config.toml
model = "self-supervised audio encoder (BEST-RQ)"
dataset = "notes from a synthesiser with random patches"
train_examples = 78125
n_mels = 64
hop_length = 160
input = "log_mel"
win_length = 400
codebook_size = 1024
mask_prob = 0.05
arch = "transformer"
norm = "rmsnorm"
norm_position = "pre"
activation = "silu"
mlp_ratio = 2
head_dim = 32
fused_qkv = true
bias = "all"
qk_norm = false
parallel_block = false
inner_norm = false
drop_path = 0.1
subsampling = 4
layers = 8
width = 320
positions = "learned"
init = "trunc_normal_002"
residual_init = "none"
optimizer = "normuon"
muon_scale = "original"
lr = 0.0094
momentum = 0.9
nesterov = true
orthogonalizer = "polar_express"
adamw_lr_other_params = 0.00079
ema_decay = 0.99
steps = 9000
batch_size = 128
epochs = 14.7
lr_schedule = "wsd"
decay_fraction = 0.4
final_lr_fraction = 0.01
warmup_steps = 900
weight_decay = 0.03
adamw_weight_decay_other_params = 0.05
Rows from block 3, named by matrix and row number. Rows with one number belong to one attention dimension. Each number is 200 + 20 x the weight over the matrix's rms, rounded and kept within 0 to 999. All counts start at 0.
# q: attention query, key and value (stacked) (model.blocks.3.attn.qkv.weight, 960x320, the q third), inputs 192-255
# k: attention query, key and value (stacked) (model.blocks.3.attn.qkv.weight, 960x320, the k third), inputs 192-255
q.229,189,254,190,185,164,184,214,197,203,185,193,173,211,200,265,185,216,210,210,205,171,191,173,208,221,204,206,166,223,188,209,215,233,217,164,211,217,156,207,211,166,205,220,215,185,226,218,208,210,210,190,206,182,201,193,146,188,237,242,219,198,217,181,202
q.230,218,199,254,165,213,204,176,156,193,211,219,200,186,211,203,192,190,197,215,228,193,228,182,171,189,218,210,191,165,216,215,212,185,198,207,182,191,199,236,186,196,198,217,188,182,153,216,217,204,194,192,182,186,216,205,214,209,203,182,194,213,170,161,195
q.231,192,232,237,228,190,207,210,203,130,219,185,185,223,199,239,245,231,194,198,207,226,175,206,180,170,223,177,204,211,237,220,208,193,196,227,188,202,161,216,188,192,191,213,189,191,193,215,226,216,204,182,177,215,192,214,191,210,197,209,207,209,172,219,213
q.232,170,150,211,189,161,178,207,191,213,219,197,169,180,192,217,206,225,201,159,207,212,209,207,177,197,253,249,183,183,185,234,195,223,220,182,186,209,199,227,185,203,222,208,228,179,216,222,193,217,230,233,198,237,220,207,183,203,199,185,225,201,226,187,184
q.233,192,188,211,161,226,188,177,207,206,194,203,206,201,215,186,207,217,204,179,177,161,188,168,171,209,179,215,196,176,208,211,219,210,189,186,171,220,149,193,203,181,207,202,179,213,184,188,217,179,196,211,223,178,188,198,187,201,199,189,207,187,201,181,199
q.234,168,145,203,213,220,191,200,223,221,198,209,218,219,223,232,170,186,216,222,205,213,212,190,221,189,210,177,195,208,247,198,222,204,199,238,226,186,161,167,201,192,213,203,229,186,217,211,176,181,199,197,218,173,166,171,235,200,191,192,236,162,205,213,189
q.235,170,226,214,210,217,205,205,209,217,224,199,205,190,185,183,166,222,194,198,199,200,203,206,221,237,160,202,205,205,208,209,208,219,181,192,177,204,208,201,244,204,200,188,207,210,211,192,167,218,199,177,236,178,213,198,204,181,217,219,196,181,222,205,207
q.236,183,244,201,177,158,193,193,205,204,204,233,217,234,231,226,184,167,207,164,207,217,195,200,216,182,194,180,202,214,213,189,181,203,203,182,199,213,196,181,217,177,217,195,188,209,201,179,182,197,192,190,194,190,182,218,240,161,191,190,177,226,203,168,250
q.237,221,208,203,181,229,194,224,184,188,235,211,218,169,237,190,185,210,193,193,177,214,212,228,188,188,166,188,177,168,243,214,235,187,187,217,156,217,216,169,211,160,187,264,182,203,194,192,203,184,176,202,196,179,204,188,181,159,187,207,197,183,192,189,242
q.238,208,212,173,229,207,162,205,151,215,219,186,214,188,188,190,241,208,174,163,221,152,191,188,214,190,217,205,220,212,209,169,189,205,190,211,175,185,218,183,199,225,169,214,215,202,215,214,201,192,205,201,202,199,237,205,222,194,186,204,178,217,218,212,198
q.239,161,175,208,205,180,207,233,191,200,191,210,212,216,209,236,186,198,174,208,178,256,218,208,250,173,177,173,201,187,194,196,212,192,187,187,189,233,184,178,217,175,181,177,181,173,205,173,208,183,191,225,173,218,209,228,160,183,165,212,231,161,205,182,213
q.240,178,188,219,208,192,201,207,176,204,226,234,206,181,188,229,229,227,200,201,220,190,191,211,219,206,195,201,222,195,200,200,231,216,213,198,172,199,208,190,188,165,182,245,212,187,228,196,196,210,239,244,185,183,234,212,214,175,159,190,219,197,207,207,180
q.241,190,198,178,195,167,210,201,203,209,197,189,232,173,200,189,194,175,212,200,168,194,206,184,217,195,171,156,215,213,235,197,175,193,210,200,210,184,192,186,170,212,195,207,209,214,170,174,196,210,218,240,211,225,210,195,196,229,199,162,189,174,171,199,195
q.242,188,191,246,186,237,193,200,185,213,205,203,221,173,213,195,209,226,189,229,175,203,207,163,200,210,156,193,241,217,194,211,185,217,219,207,181,207,227,224,189,213,183,197,194,194,202,214,174,203,191,199,206,175,230,174,271,178,244,200,213,193,205,165,196
q.243,236,206,206,180,211,192,217,199,210,223,168,220,201,225,162,192,212,179,202,238,193,222,228,205,186,212,215,210,198,193,190,200,158,216,191,194,190,208,189,171,183,178,165,205,202,174,195,220,208,223,207,200,192,196,220,194,201,220,198,211,225,238,188,197
q.244,155,223,197,164,209,174,225,190,193,202,176,185,194,208,220,199,195,185,189,213,169,185,220,223,215,182,209,177,152,202,217,198,189,203,199,182,177,200,190,206,195,194,214,209,185,181,233,176,187,194,191,201,196,201,199,205,203,172,182,226,201,189,174,184
q.245,225,203,183,214,182,205,215,183,204,207,207,208,216,221,205,212,174,217,209,199,184,192,202,210,192,197,187,196,195,195,176,206,172,205,220,215,172,213,222,196,189,220,187,162,194,206,189,204,233,177,196,170,217,219,206,206,185,186,201,196,165,199,191,213
q.246,176,198,217,185,204,186,206,229,227,219,191,209,214,184,228,226,238,195,202,197,190,176,188,179,176,197,180,216,218,196,213,190,232,233,203,198,215,187,217,190,196,190,207,222,197,191,215,205,204,189,167,200,205,218,230,215,211,228,189,218,174,198,184,206
q.247,197,209,202,241,200,191,217,247,183,213,187,208,190,186,207,217,202,199,185,185,239,203,174,185,183,227,205,217,241,198,198,183,203,217,192,194,220,196,219,177,190,178,212,219,221,193,216,230,209,213,167,145,206,167,211,174,217,171,194,193,186,187,225,200
q.248,199,225,229,198,194,201,190,230,201,172,193,207,192,222,227,193,202,198,164,207,171,202,205,164,185,198,220,190,200,175,179,205,205,175,198,238,213,189,180,229,191,174,184,190,220,210,223,170,196,211,221,203,173,211,194,199,213,218,223,219,189,250,195,180
q.249,203,222,227,171,181,206,205,221,184,243,194,227,178,194,231,233,165,187,211,220,205,206,166,177,191,215,204,186,166,198,221,199,218,203,220,192,196,236,191,179,168,214,193,225,189,185,208,201,202,224,199,230,175,212,211,198,215,196,217,198,226,168,203,151
q.250,197,166,181,172,232,176,226,199,182,196,209,208,163,196,202,216,216,178,202,191,222,231,169,204,180,171,200,212,181,203,236,176,195,189,157,206,193,222,227,202,189,188,188,228,210,176,195,228,167,191,197,210,211,193,214,207,210,205,202,182,207,198,220,190
q.251,212,219,194,189,173,219,234,193,241,230,193,146,191,209,194,200,212,211,226,176,238,231,227,203,190,203,169,202,193,213,177,183,217,173,253,205,191,222,174,211,227,200,237,226,170,196,195,192,178,196,194,189,229,207,194,191,200,191,179,202,175,178,229,173
q.252,152,203,212,167,186,188,204,204,195,196,202,197,203,175,199,201,195,174,185,176,213,215,195,239,199,197,202,208,218,172,199,234,209,218,215,197,204,175,158,232,193,203,191,230,186,216,187,223,209,222,211,175,197,214,183,169,175,173,199,217,209,228,204,179
q.253,220,154,190,194,230,194,157,186,222,179,217,153,167,217,190,214,191,206,183,215,203,195,222,176,183,198,201,181,212,203,188,212,193,196,232,216,191,184,177,197,199,189,191,195,191,201,174,239,206,223,244,195,172,232,234,189,187,204,174,199,164,202,158,161
q.254,223,168,180,173,196,185,174,246,226,190,180,190,203,205,198,212,213,199,215,187,182,226,197,206,188,184,186,217,208,205,195,161,199,218,231,204,213,215,196,210,190,214,194,193,202,170,174,219,178,232,179,211,208,208,193,208,197,235,147,196,206,185,208,164
q.255,236,199,224,201,188,216,185,224,233,226,190,217,218,200,195,175,183,189,188,194,220,195,221,207,194,174,195,189,187,188,192,201,205,212,253,186,184,218,227,170,211,236,190,214,171,167,210,194,198,215,195,214,229,183,188,223,203,208,176,208,229,209,187,195
q.256,202,217,220,173,191,192,224,205,162,189,197,249,195,218,199,183,197,174,200,181,205,209,194,213,211,227,198,195,205,164,197,210,169,201,181,159,167,215,166,199,204,190,196,211,174,230,237,208,188,199,205,216,209,168,204,201,210,201,229,176,197,196,201,187
q.257,209,207,210,195,206,180,203,250,205,189,169,208,218,194,241,189,189,203,188,223,214,210,184,151,205,244,202,189,237,190,217,187,228,222,211,189,225,194,236,197,164,213,208,196,175,192,216,188,203,188,209,184,177,213,213,156,260,223,200,257,148,218,211,219
q.258,189,185,219,202,180,206,195,218,166,232,234,195,216,178,208,216,252,207,187,187,214,233,186,201,179,191,192,202,195,228,208,193,197,186,220,209,196,254,219,220,188,192,180,198,180,198,229,195,221,209,172,137,169,209,257,210,192,179,185,214,177,182,208,203
q.259,201,187,192,211,163,255,213,221,190,189,218,180,177,213,226,235,185,161,199,214,233,198,182,205,202,184,202,192,155,198,239,193,192,190,187,200,193,203,207,205,254,151,196,203,213,209,210,198,198,195,209,191,170,239,210,218,217,228,237,217,215,220,210,199
q.260,192,195,188,157,217,176,213,209,210,186,166,195,246,195,179,199,186,235,208,208,206,195,214,183,207,187,197,186,199,196,215,188,182,197,204,161,162,170,168,218,194,192,217,206,185,201,220,216,205,213,206,199,222,202,168,203,191,157,155,210,208,221,175,158
q.261,190,176,230,210,219,193,217,197,214,150,204,213,214,194,181,195,190,216,232,233,207,184,212,218,207,179,215,194,219,197,209,178,197,234,190,208,212,196,200,200,169,203,235,193,182,195,190,206,173,208,204,175,202,211,180,186,229,230,219,172,231,191,178,200
q.262,218,208,188,200,221,195,191,206,229,178,190,207,181,204,241,194,202,201,193,199,197,217,218,204,187,200,219,219,178,217,204,216,195,172,178,190,156,193,214,170,210,197,216,204,203,180,202,216,195,189,165,205,174,218,237,207,201,196,195,182,218,163,215,225
q.263,200,212,188,205,220,184,241,196,213,208,201,189,197,180,197,191,201,190,229,213,217,231,195,199,185,195,206,216,171,180,174,213,213,196,215,197,216,210,197,212,197,170,224,217,204,215,179,206,175,198,188,177,199,187,191,193,217,222,202,188,185,199,174,197
q.264,157,170,233,168,180,192,206,208,185,224,214,187,232,192,206,171,217,193,180,209,191,200,155,168,195,196,201,196,185,188,219,198,196,220,200,182,199,204,186,224,189,167,191,194,187,218,220,222,198,193,179,214,215,182,192,232,236,153,207,186,200,187,228,188
q.265,215,256,207,221,152,162,224,175,209,204,199,205,217,213,199,216,200,212,199,185,204,194,196,167,148,231,222,202,201,184,203,236,214,186,204,198,255,204,212,170,201,223,229,225,207,170,184,210,210,180,159,216,187,194,216,164,203,170,198,199,169,239,191,161
q.266,208,202,194,163,205,232,171,207,168,216,214,202,200,220,242,194,261,152,180,243,183,250,192,183,237,179,179,210,180,202,205,199,203,210,227,205,176,197,199,224,183,191,219,173,199,182,207,207,194,198,204,228,190,206,154,200,180,228,195,214,178,201,166,208
q.267,232,195,177,208,176,181,192,183,235,205,227,213,216,167,211,179,207,213,211,201,205,204,177,223,209,215,209,158,181,211,204,214,198,209,206,178,208,194,175,202,208,233,186,212,196,167,199,187,199,142,200,202,219,231,197,228,179,153,201,181,205,209,183,194
q.268,178,228,182,172,224,229,190,189,189,185,210,221,207,199,220,171,194,200,217,194,216,210,235,190,218,205,201,195,224,196,165,211,192,199,180,170,167,172,165,177,192,190,215,194,186,175,216,205,183,175,197,211,173,197,200,195,216,224,206,155,204,222,193,214
q.269,207,202,202,241,160,217,220,214,216,199,226,172,223,184,220,208,237,214,199,220,205,175,174,201,199,203,218,182,201,177,195,190,219,201,209,190,209,202,203,208,192,183,175,197,196,200,162,145,202,156,183,188,202,212,231,252,209,216,216,185,222,186,198,227
q.270,194,181,173,178,206,212,191,197,176,201,220,181,175,201,213,199,200,210,187,198,173,204,199,226,211,191,205,192,203,251,217,227,197,220,240,198,229,164,204,230,181,227,170,197,200,200,175,219,224,193,188,194,195,187,188,251,180,187,226,177,218,196,176,206
q.271,199,201,209,200,169,223,227,209,210,208,229,197,207,203,223,209,227,171,209,226,206,198,202,218,182,182,199,189,222,191,245,227,223,198,176,209,196,239,186,213,183,177,207,225,213,170,212,170,184,230,223,221,162,208,200,214,191,215,222,212,207,187,183,240
q.272,183,237,174,240,182,214,201,216,228,183,170,238,192,219,207,167,213,178,200,195,176,216,220,140,225,207,208,212,224,210,159,203,190,189,180,210,190,211,201,208,197,180,201,158,197,163,227,186,209,227,206,208,211,191,216,207,251,205,227,191,214,233,219,231
q.273,225,191,200,220,208,200,192,164,227,212,206,162,201,218,203,205,223,216,221,175,202,222,224,179,176,215,180,184,215,193,223,211,173,184,193,194,154,208,240,191,205,235,194,191,227,187,217,173,221,180,199,208,223,238,201,203,194,228,198,199,177,199,174,217
q.274,188,222,192,164,201,220,197,236,209,197,163,202,209,221,181,186,190,177,238,181,208,214,188,225,188,211,182,235,196,210,200,196,219,194,156,186,197,162,201,217,210,201,226,183,193,210,217,198,214,194,206,187,212,192,202,213,165,197,204,152,181,187,179,194
q.275,186,217,180,197,232,191,213,205,226,212,207,187,215,187,195,189,208,150,203,201,172,163,259,215,231,206,233,153,238,234,208,200,221,191,188,197,236,148,196,211,205,215,218,152,225,201,190,195,208,217,179,185,178,192,191,173,220,180,174,183,193,205,164,171
q.276,206,188,203,215,184,180,167,236,219,183,160,228,223,191,209,213,192,188,229,196,227,236,196,211,169,197,194,222,192,169,156,214,200,178,165,212,207,206,184,192,172,214,225,207,202,205,184,196,182,226,193,176,229,214,180,212,201,215,179,178,210,215,186,176
q.277,176,196,205,221,211,216,184,239,197,194,178,209,181,190,182,226,181,159,210,234,211,183,196,223,220,146,209,237,221,194,210,200,171,204,167,199,238,194,222,182,192,244,221,198,182,182,209,187,183,231,184,202,189,214,188,177,264,202,203,170,239,210,195,220
q.278,215,210,228,181,188,188,202,226,166,227,228,169,186,177,224,211,192,194,200,191,187,211,221,222,201,216,223,197,182,186,244,223,195,220,190,193,197,208,224,185,215,206,200,227,220,138,199,215,221,199,219,225,203,216,210,240,211,205,244,212,156,149,193,212
q.279,187,179,198,193,175,162,217,253,182,206,202,225,213,181,208,161,234,218,212,205,206,179,197,189,170,201,207,195,181,193,219,185,220,206,189,213,179,189,223,212,148,188,213,161,168,196,218,211,182,189,182,205,224,216,162,221,161,191,187,183,186,193,181,191
k.229,183,197,190,212,227,200,189,192,174,208,178,252,151,195,182,216,179,233,164,201,216,215,188,184,170,203,187,217,171,197,215,202,245,219,210,190,223,202,234,238,183,186,177,173,191,188,211,165,219,175,203,223,191,214,173,224,215,207,209,169,174,188,220,233
k.230,217,216,199,207,205,174,185,181,250,185,188,208,211,215,219,206,214,207,201,181,215,211,232,212,174,194,216,182,220,212,219,205,197,183,179,201,211,188,215,229,159,217,213,208,221,198,172,206,204,231,213,189,173,173,234,168,160,224,235,231,188,224,186,208
k.231,179,166,239,226,203,176,194,219,209,178,174,234,180,190,198,212,173,204,195,198,201,252,192,212,183,208,249,202,186,222,199,206,193,193,191,187,180,221,186,211,189,226,208,211,195,164,190,189,201,234,237,258,233,219,194,179,209,188,209,203,201,195,251,186
k.232,165,203,201,214,235,215,173,243,179,196,194,233,174,186,186,211,212,225,210,192,204,199,182,213,195,236,248,190,168,177,232,203,201,205,182,194,163,204,223,241,220,197,211,208,189,172,198,207,168,217,193,240,195,192,196,220,194,158,199,186,217,154,205,197
k.233,199,203,204,199,216,202,206,196,173,198,217,222,224,207,220,217,201,217,220,228,227,203,227,170,178,198,185,196,203,213,200,174,165,211,202,201,199,218,216,187,215,203,149,212,190,204,188,222,218,215,194,206,185,169,175,189,206,197,195,198,212,219,211,163
k.234,233,215,214,204,212,191,222,210,216,226,181,209,198,241,212,181,236,196,216,189,210,208,207,175,207,162,179,206,191,179,197,176,218,214,167,180,220,236,220,174,211,188,159,193,205,200,212,167,192,193,201,224,193,192,180,229,220,213,211,215,237,171,206,231
k.235,222,205,172,193,212,170,208,201,213,193,188,169,223,191,211,214,197,202,166,219,203,192,215,164,190,185,188,233,213,225,204,210,207,220,206,223,210,199,201,227,218,191,180,202,215,189,191,212,203,203,197,212,203,184,194,230,198,193,188,201,204,165,203,208
k.236,180,194,210,198,218,225,196,196,241,175,199,213,222,213,202,174,182,169,173,182,178,193,215,214,234,185,208,194,211,179,177,176,164,199,200,192,209,195,173,213,176,188,175,188,162,201,221,181,204,219,218,168,201,194,185,182,190,215,192,218,178,202,196,193
k.237,187,211,201,204,206,204,208,216,200,239,210,162,153,213,221,219,177,213,152,162,189,209,177,208,189,217,212,196,180,182,182,198,246,205,223,193,206,201,169,186,198,168,152,197,228,198,188,179,186,201,176,163,206,171,197,249,173,180,228,190,174,170,171,199
k.238,179,181,242,220,240,207,180,216,166,202,221,191,198,213,191,215,177,227,201,195,183,201,198,202,208,217,214,185,215,227,187,222,206,207,149,174,205,189,187,215,212,214,190,193,205,210,192,223,193,214,203,137,220,173,176,176,194,213,196,196,216,200,212,216
k.239,206,202,186,166,188,202,197,202,223,197,204,241,148,223,207,196,217,193,189,199,232,222,197,239,191,217,213,218,207,206,203,199,215,165,234,175,195,183,189,173,230,191,213,179,203,145,212,231,203,215,244,208,196,190,177,225,243,188,236,161,186,185,200,199
k.240,243,222,198,213,211,231,223,174,144,174,205,201,187,222,212,204,199,191,217,181,182,173,181,222,185,252,238,235,204,187,208,210,192,220,194,208,187,233,213,209,200,186,216,207,189,209,206,230,191,214,191,196,224,197,184,191,200,194,197,184,190,182,231,211
k.241,176,227,197,182,226,232,203,200,200,197,201,212,226,187,204,197,180,175,222,210,224,197,170,206,234,211,202,191,178,203,191,193,221,200,174,159,185,184,213,205,196,179,201,181,184,229,226,183,176,204,165,190,213,241,203,177,190,190,188,172,192,194,182,177
k.242,197,202,196,191,163,221,211,209,178,204,210,161,223,201,198,194,172,197,197,192,227,192,214,168,220,212,178,196,216,216,200,232,196,215,243,191,207,225,178,210,184,236,200,198,252,230,178,213,211,169,189,149,140,188,223,202,167,167,171,212,225,208,194,201
k.243,183,204,207,175,223,214,137,200,205,187,211,217,225,156,185,220,165,200,215,198,174,198,175,184,217,218,197,194,186,225,196,191,200,184,205,183,200,176,196,224,191,216,198,231,165,188,201,167,180,187,216,190,198,169,199,201,216,196,183,194,216,202,183,172
k.244,217,199,206,213,211,235,216,191,219,171,184,199,189,225,175,197,202,206,190,187,209,209,173,194,186,173,188,202,199,219,207,208,194,188,216,180,201,154,214,206,191,216,197,191,220,203,198,224,208,160,177,239,162,174,196,210,172,174,193,188,185,199,225,205
k.245,196,210,178,190,207,212,154,211,181,186,224,205,188,177,206,219,198,179,165,219,197,172,218,199,213,197,158,212,224,188,187,206,235,177,200,198,222,203,209,216,186,213,196,204,201,217,249,201,226,195,215,199,170,215,227,144,158,172,184,237,212,211,190,200
k.246,196,173,178,226,204,187,210,197,154,190,202,190,250,194,206,181,185,201,228,202,201,194,180,199,173,175,225,201,191,209,201,204,187,199,173,224,189,213,189,198,206,180,212,211,195,196,195,200,207,198,221,197,194,209,179,179,192,163,208,214,225,223,202,196
k.247,198,197,190,241,208,197,221,201,183,170,223,214,194,211,202,198,187,192,185,178,217,214,182,189,208,168,197,221,206,231,216,189,212,201,209,201,230,199,171,228,174,189,187,255,204,191,216,195,201,207,199,233,211,244,180,191,213,174,202,236,193,222,212,198
k.248,198,209,211,226,203,186,182,181,195,166,211,225,195,215,212,230,200,217,203,230,211,203,164,180,217,170,188,188,174,212,193,209,203,200,231,171,195,209,202,180,187,204,201,193,187,192,170,170,231,188,190,219,160,192,192,202,226,202,208,178,247,198,229,225
k.249,218,165,182,232,192,208,207,216,200,181,215,189,179,204,201,225,188,191,206,178,186,224,216,191,201,211,197,194,196,205,222,227,182,226,193,210,220,205,205,202,156,171,213,202,226,169,181,194,200,201,185,234,185,186,247,205,151,208,204,224,200,204,210,219
k.250,210,238,220,188,190,200,214,186,203,193,230,190,194,257,174,194,195,222,204,183,223,206,239,221,189,183,224,208,230,223,203,205,224,211,200,213,202,200,166,208,223,221,180,191,234,182,189,231,202,164,187,167,237,201,180,185,167,189,198,189,193,220,193,200
k.251,210,185,192,183,206,212,198,234,219,229,202,210,194,179,194,187,175,188,188,210,173,221,171,224,233,224,212,215,198,192,202,230,210,205,180,186,227,184,170,234,172,188,204,211,194,219,218,187,223,192,194,202,217,208,219,205,171,182,200,213,186,214,198,183
k.252,222,176,208,225,191,213,180,224,196,222,177,219,180,161,232,185,220,210,200,246,203,205,202,220,195,218,223,208,208,225,212,210,198,195,163,204,213,189,236,215,183,215,190,213,182,218,210,233,179,169,212,249,204,180,155,194,235,200,220,188,198,195,214,188
k.253,196,185,170,197,180,229,215,185,176,180,219,171,214,193,219,208,235,211,195,200,189,211,198,226,181,181,235,189,190,210,165,197,216,197,222,185,157,180,200,206,227,190,214,191,236,192,204,216,223,201,183,158,191,173,188,215,233,228,218,209,216,198,178,214
k.254,212,181,212,173,191,166,181,214,180,188,209,164,205,199,196,213,205,215,221,232,188,184,193,230,218,183,185,166,188,192,201,190,161,218,191,204,217,196,203,167,208,191,183,227,214,179,202,185,209,182,167,182,222,187,182,194,214,181,156,218,186,200,202,201
k.255,186,175,174,239,214,213,217,203,200,200,170,197,222,169,227,161,196,175,172,171,208,201,211,181,216,213,203,205,201,166,187,231,196,201,176,198,208,225,210,223,192,178,207,214,195,214,201,202,188,208,216,183,180,181,213,197,182,223,207,222,167,189,215,243
k.256,213,221,209,201,197,195,163,201,214,216,216,212,186,215,237,185,211,165,200,211,198,199,177,164,229,184,187,167,200,209,203,202,208,177,210,192,196,188,243,231,197,220,208,203,184,220,204,176,191,180,161,209,202,180,196,179,182,183,168,191,208,205,222,196
k.257,162,213,209,208,186,185,170,213,206,163,154,190,201,228,195,186,218,209,217,198,205,184,204,231,211,217,180,225,203,235,202,222,160,201,190,210,234,190,209,220,198,194,218,184,186,179,221,164,194,225,163,203,176,183,200,182,183,187,160,212,190,228,162,211
k.258,193,193,201,233,185,215,215,226,217,190,180,215,184,197,197,192,221,190,188,219,252,185,223,218,174,212,207,212,235,174,230,233,213,206,214,175,234,186,197,177,209,208,256,192,209,218,220,215,184,213,182,186,224,191,229,161,203,251,222,240,222,216,186,244
k.259,215,210,190,206,201,192,179,199,189,223,237,200,197,190,187,215,186,205,187,209,194,217,216,217,215,196,209,193,204,210,179,204,187,204,193,170,200,191,231,177,216,217,198,210,225,213,173,208,225,218,179,209,202,216,204,204,166,171,173,172,191,211,217,200
k.260,189,181,207,213,196,200,154,184,186,223,210,205,177,221,223,194,187,208,218,200,231,171,199,200,206,221,208,209,190,192,208,157,207,231,201,206,216,195,253,222,200,202,219,236,183,184,195,177,244,203,171,176,228,222,220,189,201,203,212,186,216,181,202,187
k.261,170,211,222,213,215,208,212,208,179,208,173,214,186,168,205,189,195,206,211,158,157,209,198,208,224,198,202,199,195,230,176,202,194,209,200,205,186,175,206,232,253,190,191,204,194,214,177,178,176,213,197,208,195,217,166,216,219,161,204,188,178,195,211,184
k.262,211,215,165,198,216,170,219,201,207,195,208,183,173,210,219,213,195,201,207,168,146,210,191,196,212,204,185,198,201,227,211,203,225,176,191,171,219,187,221,164,224,197,169,182,169,187,192,199,221,195,207,219,182,208,218,226,180,197,186,201,202,191,199,215
k.263,192,200,195,207,226,193,198,188,206,223,235,238,181,204,195,190,208,215,189,236,209,205,221,170,187,204,192,227,204,176,166,225,181,203,180,173,220,226,189,229,195,147,180,187,221,178,197,199,188,184,186,169,196,196,199,224,218,201,185,199,177,194,204,171
k.264,200,215,221,185,173,187,208,189,183,194,174,220,184,171,204,196,181,167,175,212,212,177,216,197,212,179,193,222,198,201,238,199,147,257,239,178,229,198,192,187,208,208,223,196,196,213,245,204,195,229,179,229,210,204,208,206,175,183,163,197,230,199,234,184
k.265,220,220,188,214,197,203,190,215,210,217,214,272,205,191,200,194,218,184,221,186,223,219,183,182,197,227,194,210,198,157,220,208,179,206,167,203,181,188,225,212,188,173,207,187,238,220,221,208,191,182,162,176,201,206,216,190,195,202,150,152,181,253,201,208
k.266,203,234,194,199,194,208,186,218,178,175,196,181,218,179,239,208,187,210,233,192,182,165,216,190,195,204,197,227,209,215,188,212,167,166,208,179,207,208,214,170,231,239,212,225,181,187,229,208,176,191,225,184,207,203,185,211,158,204,236,222,165,186,196,179
k.267,193,193,191,211,189,186,200,208,229,236,225,228,211,200,201,204,210,180,197,189,212,186,208,215,216,227,209,173,179,213,180,241,221,225,228,233,200,198,205,224,243,189,185,139,160,205,199,210,229,222,250,213,216,210,241,207,211,198,235,219,199,198,193,171
k.268,215,207,186,181,196,220,197,220,221,209,208,200,211,210,205,196,206,182,190,201,200,166,164,192,195,227,201,210,152,205,212,180,204,207,171,151,216,182,172,199,197,225,185,215,205,171,188,183,227,237,179,193,206,217,173,203,233,192,191,185,197,180,177,188
k.269,202,187,183,186,182,214,204,207,245,200,194,169,180,175,194,137,213,172,162,203,195,182,194,196,209,199,211,211,220,192,164,186,215,208,223,207,172,224,198,199,184,177,223,184,215,229,187,183,225,228,210,191,221,210,237,190,180,237,180,203,191,164,175,187
k.270,209,216,174,210,173,179,184,204,232,175,204,184,223,162,219,232,192,176,205,237,202,184,218,208,206,191,178,211,168,217,187,183,205,216,232,171,218,201,192,210,203,232,183,139,187,164,183,206,221,198,188,174,241,158,231,209,216,204,200,196,220,183,190,222
k.271,184,225,137,187,191,200,190,217,201,241,169,208,187,182,160,200,202,184,181,189,214,171,194,217,200,201,206,207,187,203,190,205,209,195,205,206,164,191,224,206,158,190,200,211,189,187,187,194,176,172,219,191,197,236,168,214,183,190,226,197,179,178,228,187
k.272,219,223,169,217,202,202,175,197,196,252,197,177,200,176,169,176,212,154,216,190,169,185,190,165,220,202,215,215,223,193,164,234,218,178,208,208,236,214,167,192,179,194,168,192,233,186,193,186,209,206,199,204,211,169,169,188,183,196,193,197,214,195,226,217
k.273,194,188,205,204,180,215,182,176,199,201,233,197,141,193,158,183,208,218,206,189,194,216,180,210,177,195,196,194,191,195,170,201,192,229,198,207,211,207,198,179,225,223,223,196,207,221,208,256,225,228,200,192,211,226,198,176,174,193,190,161,201,214,198,201
k.274,206,191,188,183,171,195,205,192,201,215,212,218,232,223,212,220,182,216,200,202,236,217,185,190,218,216,208,185,252,187,168,227,201,197,200,216,205,230,213,187,157,190,178,185,176,184,216,198,221,169,227,194,215,190,223,176,210,191,179,228,196,215,241,191
k.275,205,157,186,176,200,223,182,195,208,188,176,171,209,180,225,190,178,192,199,190,181,167,200,202,193,228,223,191,218,185,237,185,169,193,163,203,195,195,197,212,194,185,186,189,201,197,197,203,179,181,196,246,222,202,216,180,225,201,203,173,211,184,210,192
k.276,217,200,197,213,193,195,205,187,195,169,218,158,225,241,193,198,231,189,190,211,206,196,185,183,202,198,205,210,229,200,211,196,230,215,223,224,218,196,222,175,210,170,194,197,205,198,209,190,195,208,227,161,197,181,214,184,206,206,183,221,179,208,182,199
k.277,170,194,204,167,170,199,157,189,187,197,168,215,177,201,177,209,190,193,178,184,170,216,179,208,179,206,204,236,216,226,194,184,184,198,204,212,204,208,185,207,173,189,190,213,201,181,180,215,182,189,170,168,189,235,216,193,210,189,190,185,189,182,199,214
k.278,206,194,185,218,203,186,242,189,227,212,180,203,169,186,206,193,220,222,213,181,215,208,216,203,209,192,188,186,181,166,219,206,246,224,194,172,189,159,208,175,189,155,242,205,180,189,219,202,201,170,186,187,206,182,211,209,187,183,186,191,236,198,201,221
k.279,229,168,201,223,174,215,170,210,174,238,198,217,182,213,145,206,174,161,209,181,224,197,203,213,202,200,180,173,255,191,225,209,214,183,227,214,222,200,197,195,228,181,216,154,181,168,178,190,193,250,224,196,228,224,207,195,246,185,208,219,229,191,185,223